python train.py --train_examples=48750 --horizontal_flip=true --translate=0.12 --encoder_moe="soft" --encoder_drop_path=0.05 --encoder_num_experts=16 --encoder_slots_per_expert=2 --fusion_encoder_bias="none" --residual_init="zero_last" --optimizer="muon" --epochs=19.4 --warmup_steps=1480 --adamw_weight_decay_other_params=0.01
Rows from block 5 of the image encoder of a small image-text matching model, named by matrix and row number. Rows with one number within an expert belong to one neuron, the router's apart. Each number is 128 + 24 x the weight over its row's rms, rounded and kept within 0 to 255. All counts start at 0. Numbers have three digits each.
After each expert's rows are labels from the 100 images, of 14976, where the router gives the expert most weight on average: "responds to" is what is common among them. Only what is clearly more common there than usual is listed. The data: simulated stained blood smears. In brackets: how many of the 100.
# router: slot weights (encoder.blocks.5.mlp.router.weight, 32x192, trained with AdamW), inputs 64-127
# gate: expert gate (encoder.blocks.5.mlp.gate, 16x192x192), inputs 64-127
# up: expert up (encoder.blocks.5.mlp.up, 16x192x192), inputs 64-127
# down: expert down (encoder.blocks.5.mlp.down, 16x192x192, transposed), outputs 64-127

# expert 0
router.0:118142154126107106161156134123151147180140149121113103142100109123085170106133102156121131139144131108129155139134109099162131105116135077150095166138110116123098139167100147134135083137151155
router.1:107128136142119125146148163122135068161130183138053128104201071149101115101123110118114101136157153112158141162146096127121108116167124093131140151170121140106112152129141139111134087140135128
gate.0:109104127131160102106118168157147121110120131152108095152115135134150145127155107148118124124119123140135097127097106157149132097141150153043137116098144200171141127183090118122137120169161179
up.0:125127108108141122107143135122130116132082144174189110111121127115182119125126176140108113168130121144117157125117107129088119066151137148084166149117104164147169082131098105111111115165141134
down.0:129116108140083125108131133120128104118142154137129125150167104124142150146155120159095104095118101103162160115164146132134106144110122121123122166143112109113133129165141159136142097144146159
gate.1:065145065136147132116122141145094090134112079117137164133125122163141104086127119119112154136140165131132149112132150104143102128150162159095157134110117119121198085172147129123104156163116128
up.1:160121184098145131083173152144140159151103141144114160166142105080144187171103141133107065114131116138145102117144139145100140172145101121139089118166128132135098102086139115154120119108156125
down.1:133125148174102122097126110112137107142138104113152131124142085141122122145084107124137153135105131124091128155132126105142114127162099109138179182106110148125119113168131137097082149114129113
gate.2:098125078125138103131150103109121143157161156139076151151154073101124127122112142110133132145157089098184136173135105118171121144151149088128095099138127123104115125112125130133145157139149160
up.2:144102139122125114145131134130121127076112111139168129126133153119154137119112145136152127128117091175123137149108157126073090147128134149081152139129110134154117133079097131143156107136088122
down.2:124124111158122076144120153116127119103158108151139115128110155132107119118134115129135131134114171156118089067146151169150120119141179175134220138115136101098107152161129142140136097135109145
gate.3:117108215105113110115109149120145135145095113152137129168134098152116102104178154116135168177089178126070156128115093131126114128116148099150147088133100117114114155097175146144107158110136135
up.3:183140125128136117123152138133175144150171125097154170099114054138131139138099076096129125100133102113149078129136186151143120169115172159172136141149103159129156116114131123100140110091128135
down.3:134124158114123139165136158160159109106096121131170082180132064116150146081091094135134134162098118127142124144123130137123091142124134130127146116130093123126138127165111106174121108158149128
gate.4:141168096124133082123118115116169106122168109145125149127143092162115096140127138152095134140129188117159146097149127135134124110112133121127121105146138205096139116162118086140064118143163124
up.4:143158141136110144144140163122077151124032150109134136112110126110117152151108165109160187113130127160123165130131151080125130141136138161134141140121128076138133132123144131140141150101098165
down.4:090105117141160118081142159129103137071120091205132157098093159142118147122147109072142118125201156088134118167095172140114115111091147162119165129132122137112109138170136149125132135148137100
gate.5:108114153064105125137141090130160136060113101140201083104108107170103131141088143133115110141133177154116131131139135170148129147122097148090120156130126160180117133103102109117100130137144147
up.5:144132134128143087102126139146183117145154158092117161152168159099124132127147154103114160145206167121155105132140122042101104134110149136135110156111120074115116146148144137123123101153113141
down.5:174102137115109127135136117136160115154110150089112127132116106150153125134125149107135093142181126102150149148136099147109186124114117149110139141111085153101188122153131171154139151111127170
gate.6:121133133137152138134125092128187075149100151119122137100133131091137110114130145080140160136164071126170136112110105125116089145139124126136091111137168118160178094124104117145132160127143092
up.6:149107130119108145140115144128085169122141097141134100164149118176119108143130135128150104102086201126093107149122159125145181146111144108115167148145112120098094176112166142061137105129107136
down.6:172099094123130150169150116146158080149093158112097163100121113146144127139100140110095140152150112130082177127132137110129133087117128119100109112107129072161144079126117123142136126130172141
responds to: lobed nucleus (58); band-shaped nucleus (42)

# expert 8
router.16:092103136141105076149143172140160104137146128114093133099120118113161133092139131115121092100140173104117122106150159124112127109152114105101122135168137097120113155143163142140137096106120092
router.17:133147118102122104123155147143123159110163114131140106135125150159144100096101098124122130155119141108169092161111149106167149156158104091111140134105114126128113142152123147176146125069106132
gate.0:153156105134109106139142149122106137121121108175165121096137145099099171108133119097091171119110149161176140112150096140117143119155142105123140145116154106176121134166125085153091143097185133
up.0:139130136135101119103122150137104123136065140153160093141127136105082148117137123144114141114116125156168143112159116152140127114143160116103116145107175112143156110141115131136161138113151143
down.0:143137172082141124144149148114134136142112139154171112154181142120103132167129118136134099150137107115147090153134135151163168154102109125089158162142153106117153069155148131072126111111139123
gate.1:173107102114129117135144106153069128128104125077126135173142113124132135162139105128081118172079106129120118084102126122108121109088143175144113146157122129097132138147116119129133144140188156
up.1:099125138118139168145172137144119109119137125147181114086093152132134150158116131186085140105158174106145112155127113116122107094097082105109102148119090105088095122094177140141143124144087137
down.1:108099152097153120094161140107113143115156144140142121109168137122115139096067115137127184136122175147148135132125132110091128103120136136151130156118139099106104145152134147143151148129104093
gate.2:137114179098149140129128147164151110099113161105124115136139146109134163123146134141132132134132107184128162144105153123073133109193111154125128151158131142079121094081079144157125132108129118
up.2:090129157146122140133114105140140135100105175122131148122141152120150147112152138146129124138136075133139122116129095161093140142155141103086093146139124107109103099099114075148101157143118083
down.2:129105141138091153138117099186111157144143116122141111146134120116142132114125145113091139148115149148148156132106096125091093121120125068130171118157088137150189118146155158152171132122128158
gate.3:146123133117156151117151123194134131116126117092121120134114127157101172119123123102108092132139108168103139104155159096105126141134138131130077091143151125139159171140080061067142152146132153
up.3:150158143195172117129139138147125113139158114191086147139130161162079137109150133121133117149134154118144141095161143141116116148133176107115115152134128157130114115143118182112167125118130128
down.3:127160137137092144107096126097144120147152120125099096095125133091121139148136104161113112152123160167094183123160085178119109120118119102095088092189156151121151141113113108106178116109123140
gate.4:127137112169130110126125134166161093135123153148124158165152148119143106152095166133149141152133082157073096118083160108057130111148118127126175137178134188109132123061105165176105087145116104
up.4:110144130106106115137131088072126128121145136095095092097142102149132170104155116135081147106162164096152166157142119173182102127111162168115087109083143107142089130177147108099128148115133155
down.4:093098131114140109133130106166099101165123122138110105152105098116110132120145155137124122140161149104103117117139134108082117107170121149125151180132124144097101136168104101153062106152150092
gate.5:127138167138084149151164138093144171122137142098144141131166138112121101109119114137139103096110173148110098137123130117148117140054106130067135117125139108111146093081102141156132155128108128
up.5:154113126103124115117156155125113115174147142100172124119142133138148120137154134106161109109144167143133130104118152122152123137127108133084118111115165124150150109105118159133167085165142120
down.5:125137145144101126113114111103145118141109133148152158132148147117118162133148129142158091114108110140145158138139104127087142134078134110162121096120150138165107088106115117103135128150119112
gate.6:113122098127140088090131152129164142134092115169092126120143089103150134162140090113105091130120126127144133096119111160099098146167149136140128116116120118110102121150111081138121176128097114
up.6:100125162102140098118134104136146134122044138139075176143100108095141128132161125093122138153137116118166168148144114130108107129126097092158119149143119123129131125099149130163171132116100123
down.6:106113123144122124144139132155091138110141153111130082144095192120142171121133167150117190125127129097124163149141148117129128133123082158151135110142127145102155104177160163064126126114148079
responds to: dark grains (96)

# expert 5
router.10:135104120125141127160113171119147101169144125122091074169131145138146114132131140133115110113113122129100167093142133166121096092126104107091178137176173120100107115103146189094116124097163098
router.11:083146108115112113137117168152115096136122125116113148128135152162160072058127137103114132099109166161098111123103124118142113141164152116102134116114153141152103116138150153147114070115088123
gate.0:122130154111155095126101100088118070120131167176185116122154120147118136154153145104095139138153106143135079139163194136142140114172158138163148112172144133094110139120124131140116121107119118
up.0:171139106116115152133126158175094110111115099115093095113118154099126093092128142146134111102112161087146125110102108127128139145082086123126107152118132127132111151150154109125122121133130117
down.0:154157123168148140150149133175118121152118148134146156136139086136114139111113131124115151163125106145143062123092159110142143129136148135115096103108135075083126136114125107159114109113158140
gate.1:117126123140151168118150153099151188140162117119142126150181144158093119168147134111125098128177131093142128170148167127155118132148144115145103132140146123139108134114076104157158167128111151
up.1:163107121169133121098118122082117146079146097140115107160137162093150122164137122103127118139177131112118141164100152149153099176102145133135137164120121095168119121136093086146132173095126173
down.1:144120107134081088106149148115133128122102154113103132097107161116147110137100115109170118104178149116121131180117127111143132115089143124145068129153108080131135138152171142152088123163145136
gate.2:172123162122105139134141113138131136115139155104142113141161136114143144155119154151132137121119110090167154106091114127132150175106106126131100190138144147118068142118139100136145123107139103
up.2:120134088112125102142105130157133095140111107082137135159131147114124128107183121178126105134106127151091163151124100181128111188111134149096137111100113145133122076134103129150134163124129108
down.2:135110107148086141120116116105124103107129139149128168117171081103086121127126113166132105120105099132145135140165115103131138178114121103103127111130108168183170160085108175159110118122122134
gate.3:118133167123112110149163123087098101112123113121160140096137111165111140082148117171088137108122198171148162102138133152152120148116181119153122122111122149131104117105109084144112149146122101
up.3:138140083114115117160145118125102148067160146081149132162150136120128115109126159106103152125100148152167152152132134133139135168177136163126139143080114125126171098171101089166127168174108110
down.3:162094130180122114171104112115138125075135106108129121141121121153147096165145104109136130134110176152126148144143157108119159181110143141119101140108179132154139096105102121113173138147097153
gate.4:106110155123120123119097124128164115148117113176122104125185117129168136129171101140089070122128093133140138167144121150116163131117152150108084152141123131108128137098145134092124125117160146
up.4:138161142125151151130117152128153162117110084131102091171134132143122158127121117135141133128106109130088122124132146130133113140133115108095196121116106132148120153118133101088152144138124105
down.4:152122105108100124117133151115130136141146145103105163125094111121150140094122128098126139108141148121126133127116144151184104121099094069120153114125150149122102099121105097119104136152126083
gate.5:167107091101132129125119125081120140139136095120123134137123124120160102146144098086112140094178118128103148154113109150077126122149109097106106142106125127124188114121094109091116170156098139
up.5:127102096133149122118168127094096134132171155098139161122138105080153107106105189125125136146128161125119134124156140177097119096153142134139093084138156099145127146101157140144122125094114105
down.5:106104150074159147137149105148093167160109091134093131143122109173147159090151131126111161129162142132116149125090153132128126149108133077136131082094127126175092150089110098127117131188130115
gate.6:124144127132142130130117140100133127137139118097119166170122115090158134135080085133095141165148132147128155163145103174113131125127119117133069105139145118133143121103085105127112150069112143
up.6:131189112140134128137082107141155138131176138083085153130174138142133067130147137082108130112128132138143112118182104114150098107141095145113134088114144108114135138104135143120070169112140133
down.6:130151099197144096118118131139125101105129106151094133097158145130152153107143149118111164114162103108118107093126130098155146138182104144101127128102139145131175108165134105084109165128135169
responds to: crowded (99); discs (64); no large cell (40)

# expert 1
router.2:119100142114152094147148138068158125114134163109118140098054111129148123131157107118147121133146142120132154126108100116133164126111105092106170158115138090119124111131168178136127127103111159
router.3:142107132168160125129109159107147137153110113108119101101079153135157178105144101122107139127154139117142120179139132133118141108165095107115160150156153121106132152159174137103056137131129102
gate.0:110140144143075178124163106147140143119176132139121169155170137122087109120138117128077148082167113153122096107139094136108186131113119152150122128115112131127147098160168155099078153148121120
up.0:147147104166154146099107151105133082112122128112153107152101132091130114172131102152108200119125137160136112127129124139101173130134115131114133159116139130166127150128155129118118127081140127
down.0:113113127149156086117115117114099140149118117127139136129099109132130103123107138128109174113132152111128113094133122125100117102150095109151145135125144103155127153130147114162135137113121156
gate.1:115120162152166162139118119136092154155137102122113169132138144117143129111137123118107139136102062109155139111125131152132114141102127141154148157137125115148127119100098085133150145126141138
up.1:122147173121173149134138097161043129175140123118130159083102183114127137130124115115125131107085093146153133105122132175126138156103141153154162164131122155153109136130110056109159140150116130
down.1:124098155088156122134179116116115116101137150095129140094134139104103113093119146125113115110116148058108123119135110137161107131157146160139192122084125135128153086152105124107129115141113165
gate.2:145092114166133109127115133141110132102178135116153166112166112181126152102096130118106113114148126115141158146100145126143139108148121129158167156125119115131105132151140114079087124115085169
up.2:167130102167111089139132109170122113134141139134126141091140119179131144110105116118116092100123128123140131154139165142138133072132146082198158153149093122118115133155134120139103118102093175
down.2:114171142116179171121129177139137140104102132137084184137108117088150150107159141091156121162144125091152124144136123137088101160127124115114145047127131123129132101147136168123119115125154125
gate.3:084145121136122128124123106126140104086175133106145106131109087155143103149173070141129101116145139142070130108103109135144127105129098139124133091136135123162143125142121104169152133106128126
up.3:130170103136131138119101111141120100100132137134134083120120063186180057131155098163167127113108072141121091115128180110121123150130131137134136103094159136162155114157112139144136124162159137
down.3:100151147084072098170151102103113150112142176128160112113127124092147144119154112142141162142147122153155105143125141111147147121112140101120095114129136125109161099138136146115103150139122120
gate.4:123121087130137130125167095120101098112140121072120139142138150105124186085128132142105170138097083127129131112150118088146106137140123157103137119153124153074106101128104101125152164105119098
up.4:136089129122148131130154164150112092093165131065089111148153161128140184147115100116138114117112107099107112130073168140144105134120173138126149151115107116063120143112132136114105137142125142
down.4:104143127112078152138147142084115134143136136133138116126146033140115129128126131112137091142119117109113112077124126144101104131140089116110148149122145136126098114177136120104135114122102098
gate.5:156140097117152133111092105107102148133159105134155119186170126080104153137096118142111101149142170082085090102119158116164100119106103124113123155117156159162080128131174145131124100118131147
up.5:132146112151160150123145145118136130114151161145119130131129140138133139134126175096124125133116085140144094114137109153151159137139201134150150108146081159082101134118131131121107138114126134
down.5:182124149131116107118125148161120142117092124140142099148124149104158124098111144138115083131130128164179127132111134151121140179134168162175126148083157136116101118185122122143146153136177101
gate.6:136113132134155108159142157149166145164146093163111108122108156143176124136143103163140115159129147147116143158123135134101110095113156127116110150121112117161059143141141115195122134137135139
up.6:108162144122093153092100107100097106098115144116145140128174120111080114103142123094159112107097128109151101120134115112157143140131100128136139135115125162093190119108121137072176148149120126
down.6:118131115158149117122111118161100159148133161184099118201086126136126119150133145145110105141140107140125116124142138121131141095121126163126160093110114133150132148094140109147126145082174103
responds to: kidney-shaped nucleus (50); round nucleus (35)

# expert 3
router.6:130126146099088129194165163129148114160144144123116094096104118106166104094116134115108105176136132123117156134122136152170128111108151139110165169156120102111076121176147145130139095106118119
router.7:132114148109126134138118154144104149092131116073138122104162115137129084111153128099101132104120191100081125110143138121127083101161141147114151113122094145127156072131145103136120072120137183
gate.0:135145107162132160170094149138117131163126091100149090158113108131141125175129089154119168130143116153142148077163137138142141152132119041120094140134158126133131106119152083170146161148173121
up.0:115107082140160127130131147152130154194144127132166082148169091144139110123126146160099136161143148151103144119102138140128121111137155071132127130102117153136121120145149095130166095126140110
down.0:128111100116118081156144162105157125132160127126131108165107112154137107118085165157126115155148087147144112150134156100149143112127184131156111111170143126175154112126163122142138102152086131
gate.1:120109123155119160154121167118156121155148130118137091131109115142148092134091133132113143141166102162177167075140119105133104188106126124125081145146114113140126129076121106164189140125109117
up.1:102159128108143132147065140166114117130165138122171112151109147149126144121149159121103157113135128137122136149135102105131122117140148094126198100147098111087086126170133153120124150122157122
down.1:096132168095064125112166122097150146163111130088101113165168166150125130171139165109111138107159121133125142110122114161130166127128116080107135149145142143103101148155099141106131134105107141
gate.2:162104128132147112123154119127079125133116145123132142118130113146150128134160100123109165130133139142121103088130089119129108141140145121122106122124085072117129128150091161153101148075116101
up.2:136112114134126092144145132112153108119123099111127146140149164154122114125151142085148132113125146118132118157147129127091160137180109154123078131123125154147121081145110171096112183116140122
down.2:090147132198147120148105121105141106107161170110154123089127132109099137124149123096105127111142130113185134118154126146168149137167105160129142136107181136136144117169121165125158152124130110
gate.3:098138148106142122122104151145144113121096102137154112126133169144125187135152108086137119156123134156168106148102165151090134129088142141134128161139159100153128091088108111128136094130177120
up.3:105135165145155132123146145143119107116126157158162146154098136150151141125108131111145143168106083159143152109162131107110154120085192143148129132129177105120164145124085096100130143152105101
down.3:137101173136126144153090109157139122166154208101090120136192146130120175093120126109177143104119077120088123109099106177108130152121192146162117125138133159150136129112081116128095089123126102
gate.4:107083150153122113150139118109151122150139152089086094072139086145111113146113078133138126150146129128124138150114138096137085116138135118153143098139127138108119135134153133169154088153107157
up.4:110088141165127100167143123109166135154135156100072090093139078142120108145105104119134150141145102143124159156109136081125090128135151120131169085127145130124133138147129142179151092159111153
down.4:138069170086135132108113163161078124141103121097145139162146123129135188164111138104084103137149154137097085133144137118144134125102134145141117110141105108089113113153135165057105128101151106
gate.5:101161141127112114110120107113131146100156117159126122135124137114116096174123128109128108102150107137147083101127121116146085136169152101115112067128141155145156156156131143146131081108139111
up.5:136117090107163125130149096109135082156153078117089088093117137164091137156183088129115119145123117130131119140122113090130188131121154148074105157145129123144122103165123152145133152134115163
down.5:150091139176103100158142114142116109160126146137101169092135108133125119120150152113105121129149109089108137067143097135103139122126100150128112121109106112152118153125159147106141154158103131
gate.6:104107115129103152117112152113155138122108119132106146140137106107144153158131143128141136127144181123129095141152080140115145129134149099131134143139098073152151090182128121121145117108129129
up.6:134136128106124100116124128131160156140088150124134133089138139142117150142129113177123110111178152145132129169125146143126125134146072163136109163127136185180093167112152131120138110143122124
down.6:131124104153099140181134133110106172120083101105105119145129144127142100139162161127113177146141148109111143146129171136147156136144103135105143128114106116131105121154150070134146140127087091
responds to: no large cell (97); crescents (34)

# expert 7
router.14:113143153141126102179139129145159080122094167097132128097094148115138156138107132156057093100154149096112155137128126120104124120088162098090142116160151147098086103169132155144174126145136138
router.15:132160106115138100150129163140145110156167162113113113093147135150145137149149132117112112140088167124105137136135124136102164116135123126111167135193142098132102094130186145088138129135143133
gate.0:077152116122125119100100116123147132123108131162145168126096124108106129107122118141127180106085119124153144112144153078078099111123103159129144114127098141157163103174145164171109133112112158
up.0:115148111106130096097132113103158114102104130168149121112134117107152147129127116093122131109113129118166124132119154131150112074128114149166164139111124190149160134133104109130102125114144110
down.0:114099174093124137119131125151142149102149102122094055145112098131128108109115106136171164184090144127180145115156149114133161159131134144115121164179113137120118137144164164134133133129135120
gate.1:103099161115152143134141155154142105141091180106097085115108163117125112108128125142107128122173111113097113119114138145120115137128144061113150140122153107143141136171165133155112107113144069
up.1:126111104177112119118076129112113134101103091127137118127091119130154120171115118152162142145077124147150170156144173098123130141099112183125093121125121127152149133118092110115131117173144191
down.1:101134165128155142122125121111124091174118179167141114136117149055118101151126117127099186149153098129169061117115139161103156144155126126124121111147112115108108126123174115099132170136159110
gate.2:141100116155134083121115114112144100154144124143167116120111142137127109148141082123085136135151120193083126136104155159118187150177118155153114140081117100142152158105151142135134167125120134
up.2:130119170085128215119117149157111131111112103136095123160115136158181092128072161135134087146142094098151131122132121101099118117094121138115159160157115089075137171122104135142153090147135131
down.2:132127140117165141100127138139111184174145124088164122134111101098094155118138112139161164105105112186157121145150133133143132133116133100155128116196133096150139094120144101097129141092115113
gate.3:101132170138168151104136133143118125117095144157140168134101130118121103106100115135147147193137104141073129147127175141130108136129155114151136098179124127142133094147148143129132136115111060
up.3:111103112167143148141105117124127068077138117189118149133131102111151101129091174102143123151128112092140127118123178096101074139158103109133164106154123149095142117091097126084115131106149093
down.3:127131096163142171158106152091124103100145128135121138155115130126137138174135144164111166184122109115096111156090137125164139132146119146119137092130136109102122139160148144140092175135188162
gate.4:085164151135124161118119125164146111131156107131116113162152133113126071122104149111136138140151120129107132168108108102173123150135103122098115128111156145086111162117124130115125140112124104
up.4:117140117133155131146156138130118167111152154092128101114115086150085158131140129101093094125123140151117120098167114168105122057139132135143137143136088134161131113144114131130125140134099126
down.4:138126156120096156113108176140175107131160109105128106112153132181128162182130132125109115155141101119158138134129128117134105157155133167144121160115088150134100123176098115123109071101090112
gate.5:148144117081151129129122119100155141159138126111145148161131125135108157093136108088126143116119131120121102146157102108137129104136131098132159095105101078112122113118138156152132140126108136
up.5:147132152125098117109154183096134128176159141150103177091129131097138141125128081116137147121102167115130124140130140104142141149164114132120159122138112081158150132096182113119112121089089180
down.5:081145141090140133144151091090142082146122167126126153163186111111140135139112166124158135132177133103119111102126163165147114117159103155105094071092149130168171118139141088126132145118107117
gate.6:136146115102123095130153089145110158174133156128107089165152102126137104137112128169092154179144107146148125189155142081116132184120099138049045133146140122129131117050111137075144155096112137
up.6:148141130106116111115118106133126161092128185141117055134138103149151131149088121156125125104150116132145131176147144071143156176091072135054075101121140108134137091082141166090131124100132159
down.6:173117122104137137079064141139122104116095129111124116124129128123115149096135158065150059147115164136116137096110128137114114163113155114160138083118130081082130135080160085124166138129095132
responds to: spiky cells (63); two lobes with orange grains (43)

# expert 11
router.22:162102101118144090134120143113148089163149220116124114125126116087114117131123126143133142127118177119148136124149139122126143159142158091089117124175124116130101103160108154140115100116128131
router.23:129124121112112132143104105130133149151130153098087120147126078148112112133113159087108126089098132107105174115137102101185111112133126101114117117126139116122136103124144114112141142087157112
gate.0:143171112095110086112132123105103108180097140122117131111131162140129096127124130184143109122142092125126085101104111135100138100099117086110176147134103140155122138133127151145090083140143114
up.0:139164152115135111146147117106148143098134173136088126133133103109124100095143125105113087102157130150158130121096115111101115112107115147136161116147112071157131155115179091130114139095157100
down.0:160160118113158106108094119136129111126146114093141120106139130162171134144149130151138082151109098156129125113201143124114101123140117135172108138114091167108115148104167137171110128107125132
gate.1:145111152093136138142134141133128128119132119145155131131119156145110140091082097100162149133115124159161134127166143119146146143112133142120167116160073103133133125120110169134104142111080155
up.1:128153107160105139104124127128138141144133124106110147132152112111146151186176154154080101131150129088128134114100116133111120100140145102142075154113175172139138120149141076110193105130158089
down.1:124123078122118157133125163153145126127138096136109104128115181155148154132132141159102111115096124120139098137142133126162117133141135157105120121075146107146093121143073124175145095177107170
gate.2:175084092119157140136135152118135128146102116159113109120119152092130127133104104140108124158147156113130122128131127161157138141131107127103159100120144092109139145123183123110177141119155153
up.2:089158141140093101137113106123127111114161126100143168137110113165109159121167153135159117095133118144140134104133147107109152111144156151114117157139105176151115114159070152151103130132114133
down.2:093121087140163162146124104099136156137119127112049127083131149131148095133093111110174132157117103121166103200115136112142122144130107134118121083140121101135118168109122134123158143135131133
gate.3:124105125100113137111084122144125131098160143109154131148121138122100171123166147066122127095125180131114119099123083116149144089126162148108102161141132141131130127147127106131134142153133105
up.3:109110136077104140117078113112129130082174123115162146132135130139074135111160128075113118121110160144109118111127091130135144093140156135104104152127126148144128114136116119138112123152121122
down.3:120104143093112130123094132136099123157099080124141152139143164135124117107101132118135113150140116104125114192140147130151129151161122102152072095124136182124106160095126134122109101115142116
gate.4:150166134181124143152128096154116133130122149123117135102117093123102093139122076124108121139118124160105102148168120109155140133087152128150149105132103156098106087111121120161076185160136111
up.4:137134152110146118102124129136131127150159105140143164164138138184137120133136128134127114133139122156137134096145147131141098127144141125118162099205104090092109137142153135132087129103110166
down.4:162077103113135170133099129178140140105091096130081125119091137111113131157138150198107163110153117140090141090125146121095107085105132141149133095105136082121152121069116142130122109115141138
gate.5:162125174158170126124128159143125129156152089109141108148164159107121161122116115138109097120143130152137151100082128138156124149113116149124085113142114109121107124149108091178083118121188124
up.5:125121117126143160099099134109131088129171111113120089115130151120121160134111137102119164107138128116115114133113123103179148118122125142138149156148151116105124091127100114127109146087124126
down.5:115151114147152134139161126131114112100087138158170113175131150111102124133106131143103153173103106129099088126122119120128149149146112132154085138119120121151156138119125162121104147141125119
gate.6:122089099158126117080093130156170089174125138142168131133148142091118149090115106167173147128117085130134146131143121131102148140131104147106161122122129097159108105121121115114165112120137093
up.6:111113119170135135141135150147136075123089158139145115132171134123131197138126123110144128108103111117130142140117131120118160119128122116125113149117179063129108071144100144130153143066141126
down.6:127148075157169109142156117150120120109171117121134138093095126139098152121136142089110138088178137120183130118098171105174177066132101157087124116160103114129118132118147119094102121126143159
responds to: discs (100); crowded (100); no large cell (52)

# expert 14
router.28:154076122141109074150136171153139090116159145122084121130091137120162155118126111119147126130133179127117140126103114102081127119119127154112111154158145153133130147148150105126140128105146136
router.29:119114156123111115119132145138095086132113134149130113124121119102123171127158120116096146086124146140101104106119144105125102086135095125116197102133107110118113163148175132162147123148097150
gate.0:104115045139145092121128126122174153143139148155109114134167124135164144121135132121115097141122108126142126118123104072143143141161163132143144105124090180130140135081121067092140140123109177
up.0:138161160138143160129111142127112152133187099120141136187098116111125106161113154087142084115121098109151124147122111123104118160092130122130095131136173117135116159120115141137114125134105092
down.0:138149131148109127113150117117178162129149112135132174186150102131115113173106180153099121133118137085133126122119096119187125110121107069104156149168111109096123128084128064150087172152113143
gate.1:155151135119097159092163119168099110143127171093116165101094120107115150147125146095122111112121165165101138134098167110164111133111120139172107191135140138119120154133136083090085137123125128
up.1:122092144134136159118137119139170128123135115093114120120126128137152134137125122115125129103097136115099117092142089127122117112123160119118150158140120084170105092153117108122123153165128164
down.1:099154097139152151136147140113125127126113117125126128108106147101155153173130154162129148142157145112087136078117088090150128138144116142113125147098085153115117172110130106105071135126114075
gate.2:127145133130135108168112140101106136151162067152103150158131177091144141131139130197129171117143166107148103150091134144154120145173163125109134137098150092111089155153128120122103106111162087
up.2:125084187151093131106128137148116111107127129106137143089117086157120103116086076133149123124096118116144132136125130119122117134109130160135127114200161135153163142158130116131157107142126106
down.2:141146138104105157107096150151136101155130132101168155096137149145143092142115167152148142109126121096124132129153154174105116083116169163153126094139140135108162159131111120121140092138155112
gate.3:124131127118106124126133150094089084121103131094173194104126132143156144134106085156139136116112141152121113113087120150132112091137128160150160143139134175120147162140136096133124129150154126
up.3:112125128126119116145148141100107115085141111113185180131126139141163121138135136174105161162116149146109125106121122132134112102144164189114149139119133169120132164148157129103120146120155118
down.3:120120121155159133095122146147143155153123136140075109185176173098167108133156114125142128162129138147134160087110113167101170089134126114113129116133136094133138130104106109171137146122101159
gate.4:117155116128117117112088148142122169091102112131148122150120137132086125129141165099147160140144167113111080115115062129155088104117140095145127112086138131126156173104112098135100125130120077
up.4:112152147137139169163116107162094107131122152107100141121157123139130127139116135171143138153117091107123130120125174137114147179134086139136128149090113107143114145143149140118155112164148183
down.4:149132110116127103134119122152142134107122136148164121127095099115093114118146168089149146125091151156116131123052135132183122142119143090113169127094136162131132154151100093146107127099126111
gate.5:122142129140168138150172171140191158154167163115089139141108097117182111138150160119115132149141099127162126114113096120099118122112127089117118128121150126119100134132145123139111158130118130
up.5:145117148119107131139095179131106120139099120079140103069126131171130121150188137140109152101102165133120124130102135130132139107115096101150093164163135134127117112167158185151134107130126185
down.5:131140161164100119100165157137107128115108137136142114162134150147099122116124119108096194101109128114095101142115147151143164131096131126123115122104132120095096122127106125108158088102131105
gate.6:100125088138163178141171104078167160131112141156131157100141133130136130150145109169145136103130095142115127124115116149113113133169143123058162083158144113156084091128123147174140150132142115
up.6:134123102136121145122121132132096103127191080115123119128155125127101116143082132098081113121116126120125124153095117098174104068099132115175109165129164190082133150128103153080137084125103141
down.6:148135135095111101137138125154138165102118069112139154146077157091082175100096122140122127115129132124124145158154144092106167108127117098101116115120145170127086150131129148118105167119144169
responds to: crowded (83)